config.yaml
train_examples: 145000
encoder_norm_position: "pre"
encoder_inner_norm: false
text_encoder_positions: "learned"
beta1: 0.9
max_steps: 6500
weight_decay: 0.2
Rows from block 7 of the image encoder of a small contrastive image-text model, named by matrix and row number. Rows with one number belong to one neuron. Each number is 128 + 24 x the weight over its row's rms, rounded and kept within 0 to 255. All counts start at 0. Numbers have three digits each.
After each neuron's rows are labels from the 100 images, of 14848, where the neuron reaches its highest value: "peak on" is the class under the peak. Only what is clearly more common there than usual is listed. The data: rendered rooms with furniture.
# fc1: MLP up (encoder.blocks.7.mlp.fc1.weight, 960x320), inputs 0-63
# fc2: MLP down (encoder.blocks.7.mlp.fc2.weight, 320x960, transposed), outputs 0-63

fc1.410:126109108112137093121160101174157153096109092147159088145118138137151100089102088120095154145158118121124088130157142112136116145111212114059112145179083092112090135125132124140096108114127134
fc2.410:137138052140133175134126104166101125103169141130115103147128110115120106087085134145128091159159157146138133147167052114126156102119214132144133099101130136151149143110087125135140132142132130
peak on: flower

fc1.211:120153117150155101108172133114172112202114090132146116092154166116111110186126156165119094102091142170145185171116113116109111144172113097128112097123101134140116131129109120112133148139129136
fc2.211:130134117092139159123079118126104138134117134155111154163117086146128115137080103085158136177139123137078156097088114129117123112139121137200139127083163101113124108130131144097121149164096117
peak on: ceiling

fc1.117:127144108124106140142182148112174146167101101134114161101148119144149125157130134151130119081143142118095141128140110090132136147180117100129124093112157081196099158110102117114111148144139103
fc2.117:139193100099118132124126113154098139139117127140114170111152122127138089127080210122131132107115127103102197161106118150138129110128097134175137104121177111124127104124117137123144134188079122
peak on: wall; ceiling

fc1.293:142095090106130131098174153139172121104103114111183099118124130121134119134191107151100129090134133114104102129150172131147107155132140145133092156151116113140120144123133113141091149116130137
fc2.293:103186123096101106108155137107133115113143120135143105177093162137130155157104111130120160141080130118119150126150119165148157160121083068170134095069137110139165141162134154139139124132133132
peak on: ceiling

fc1.307:162122192106118109145137139154152152139107116138097129116116136128183105125115088115108121139149149122179152134125105119122138141119097140122107112155140102142096100125101135113153123116157126
fc2.307:138149138125147119136101166121128114109113125046196115096103135138065125045126141146151115090081140143040149126094108117133124145144115132125131106137150162176151141133136137154132120165140129
peak on: trophy

fc1.582:121136188148112105116147167113184164130116151108111103089137102115130128086080091132123109138166155127135147128137106125142142146103140112105143061120130109126169125145134125116154129102141127
fc2.582:165134126172151109147107120195130155103082102076095136124105137148151144078129133132172155133115106123096140081155125141141158138140146114134111148107149152174123129101128152124126126131151117
peak on: trophy

fc1.206:108084128121153134136145164135162149152120079134109112144102131145115126133139126114129088102105112117125170155105092093093147135155172093114103133158133100126125084150118125126122074131159132
fc2.206:111127131138128159144119155089099092157111119187165144113054117145113153143126165102147139123158136089161120104091125122147134130163094142140115096126107182105141144150136129113177100132131090
peak on: barrel

fc1.205:112127147158161141092132092110168145119103078126137154141127127116099162158137100127126124124132099135127102106118179143095136148140102110128136147126154090145107130115132119132158125176132131
fc2.205:154133121177133169100130119194114118119113125130161132134172104125128114093121149121136136176089133111126150122187119138106069153141109091109131147112128139122118097104107129142097091124152117
peak on: wall

fc1.549:120121146152180122094160111141185154138072132133170160147116134123122135178158119133122118131119110156114135106134169145093130158140182125148118156118101080128111127098133119150140120175142124
fc2.549:138118172138114153138134152164142121120126128111143135141100095119124119096205139144144145183150116125141150150199106137113146154121185102081150160119146122107122139099127130147126113101144126
peak on: wall

fc1.495:132140157119166098100124120096167146140121117149119085101112187125186118142102144164118147120129113143153128136113114092101128190099115171179115122097114114136114161137146145123093144136157147
fc2.495:160155116164134140122127112145130133112115138078070149159134084113102140126117113082118173158122102107108145141189134150107147136091144166138135141158139121132135088139158108108137141146148146
peak on: window

fc1.248:146133130153168114101149141087132129134113128181131086128122195153149105128122135118130134135125142095117149146126101106118151216107140152161104099130111116123125118100132075124101116124120143
fc2.248:123132140127143169145090151132121141137127155134038122178113101116133112132115101086119137164138111105140119148122145136103153108117144168123151147145111122116136078149168117105147131121117143
peak on: window

fc1.690:115084135144142130098164120127176154128088108122169126149133116110112126165155109136099129118119123139093110152131131158089112147155130119119150136149106075136079121100143129155167127156119130
fc2.690:130144131172105154140148151149116094135153151120161147150119088136093106108136142133141166177139113124112136103219108131125108143125127056070134134117127110090139120118114114143116131099147130
peak on: wall

fc1.389:104139125176119138107212140141107076141124130118102148134131112118111110117118141142127129110077154128098126148138130132120094153135134104152134130127120140102111168110136158132105094177135114
fc2.389:144152081142097084143097092127102138110144145135122133134160115138116158063130080141141078124160112118126142058144111128133175107164112115103131134113135133170131134159114151105108152133088080
peak on: door

fc1.111:128114175118112092098159136156145127169137090193109129116129128111157141169139116093137126106129120105126158138144107124122146153155095104103122143132128133165128177110127125142130123140131128
fc2.111:135147111106132131107077147151111143085142134105092130113119106123089149081084080104143146153153144146103109136158110132133156129113241118127142111101120131129117106126101134151119110115178121
peak on: sofa; barrel

fc1.75:182107148102141104056135135133149157125143143123108097098171163150178127128130117126114090142145129106172149144118101115107163157090120103112111116133137124156114121149096156127105183151159128
fc2.75:128108114121147121138086173126109121097094134037168110088122136155111128065127138156135153125128123131060130129113107135146124086142137155146152115129160152147122144154107130161146133148132153
peak on: floor

fc1.644:123144117125155109164145100103133125177131138193170084101126136106128126175118110105137158146106130138116130115090129158123123157121120104081139114171134147133109085130104129130120137115090114
fc2.644:122114133126137163134106127129114134138158124089143165107139150114133160050142188142145115090141115133126167090115118126126141131086146095166127117138172131122113123141126150114119110160115101
peak on: ceiling

fc1.439:116095129108136096177129141156139113177152094148102081115123173121150111108140098126141134135103160163161140116135105122136117120145141125132135079152095075125097155135114135138129087157092122
fc2.439:109131145091129130116109105100093137233205134212162127120109136129100103166109097128123128104139126099068122153109119129149095126138105115108160088124130130094141120149126123115150130143155121
peak on: barrel

fc1.485:098081127129143127130149131131156115114101091107173118125124115113115138138148121109098133122076127156131135194128148163123144142115111118132140158137116110136116139107105125122128094127136122
fc2.485:142144183106125156091114173082108121149133181166188155142156108119115125159076146108125151196151075151076151127095111130105131108142066096093144142125149136129174113146141118124126139135144162
peak on: ceiling

fc1.696:156092182135119088091109130141161105108133093125142116117163192109166132141135091096120121136134149164163125148150150108114116151145146138089099097124096119161077146121094090133091135125124136
fc2.696:142104042127104174100117116158157127122088131062144137132112153155096121122095134092098172139118111104109098121116107141136141122169166068127124138108113124166148105122128156125172121112123130
peak on: floor

fc1.1:152061165166141129113132146103149146119104116097143076135150160111152095135154151155120128121125121136155090152096142113122124116160112132086110154135106097138108121087139130122102105081151126
fc2.1:138121098090136120132097102104139141101143119062119140135146187121132095073140149142183154121087085118155128092063089137122068135102154134126130093101133157170125125100130130131140142126132107
peak on: ceiling

fc1.620:115118116134106112101127145125124170137132135154138142132157165106179116145126157125133053129146166105161177162109135109118144108126147082136133094053144119134117167140113101143108122167139128
fc2.620:144173109087139126128103128104107130112105160077163128112093137126089137117112106115164119146108127126063130091069101140135126114137126145150164104087137177140159125169105139147173160151137144
peak on: floor

fc1.572:140088163141137087157139115148179139141122127110121122092102121148162092143165106122166138123138161102162126111111140125127144133147112138107116147139112100124110105066150128148116103128156160
fc2.572:132083118132112137117134106141171181116095119097097103146112121121081139109196112139144161106150140127128092115128100113140145140135205098127108146104102098149118139104129126139145141096127135
peak on: trophy

fc1.672:145110134109159100091134167162128128154160135159129102147171134128117093141091119094105080122128170153148117110164117134125124161159158125116080119074149144119149140129145078182097140124116147
fc2.672:157179137170149168115105109107132145144142154180100133145134087188117130100103148130128138131147133140134118139086133139146137089144139193152145136179129156141137130143111135099122125115140123
peak on: wall

fc1.671:138139095112137129136130143123150077169107141131105080108146192141190092113116145157119173144108136114165150144127084084128093136152141114104132128089122132155131109129137121113072138146140154
fc2.671:143116115155133150145147162080131095111123149098152158125119107137093119120137187142185126132138109126053157082110116126133126145137108143162132139127143143130156143118144130135161135144123118
peak on: floor

fc1.436:128097121105106110112146110127134165139127093151151104105144108150124095130130111128122168103166142154142103123143157120121131169165166107081123117174116099162121158099138127161145094130135133
fc2.436:103097136131176101118106150143171197123131127130161071138107154129189132119160097153093137124135092157154144143114117142122190130111120131096135144140157127114105121136154138088111126147140114
peak on: ceiling

fc1.700:130101157158145110130131136107179100105142130131115101110172147120118136115154050129175164160129144164139128158108163118130125163123147111098143099197130106144138128120158131145143171131148146
fc2.700:135143102122121154139089103162093149141103135102162158109139159162158107081164193144133174121112108103158143135139098136145139086138129131144128129086169156152157146147113122143136131137127111
peak on: floor

fc1.178:126128117136134087164151106156152153147125154177129105132153159118128144115147106118141190125160109124142149135151058130159104144120129158098118115122131113130138160118058141146116139144110153
fc2.178:117149157121122142125087097103074146187153157202149159151119115135143170138106145119121120124157136107096139188108114129125078116146098119125156155122141173084131105186099127139138134140126123
peak on: barrel

fc1.353:101118120153118148106153124149103082115123128118122150133138112131132100127138135090100128101098160142147105150147166140107112137184165093124110153160129071126091123081143136174105064145105140
fc2.353:121104092146120144118124077111085118142113129170148126073131150117119178133108169169154123121109185121122129074174068105132109142174039150128126105108116100159141135138083127128121120148177141
peak on: ceiling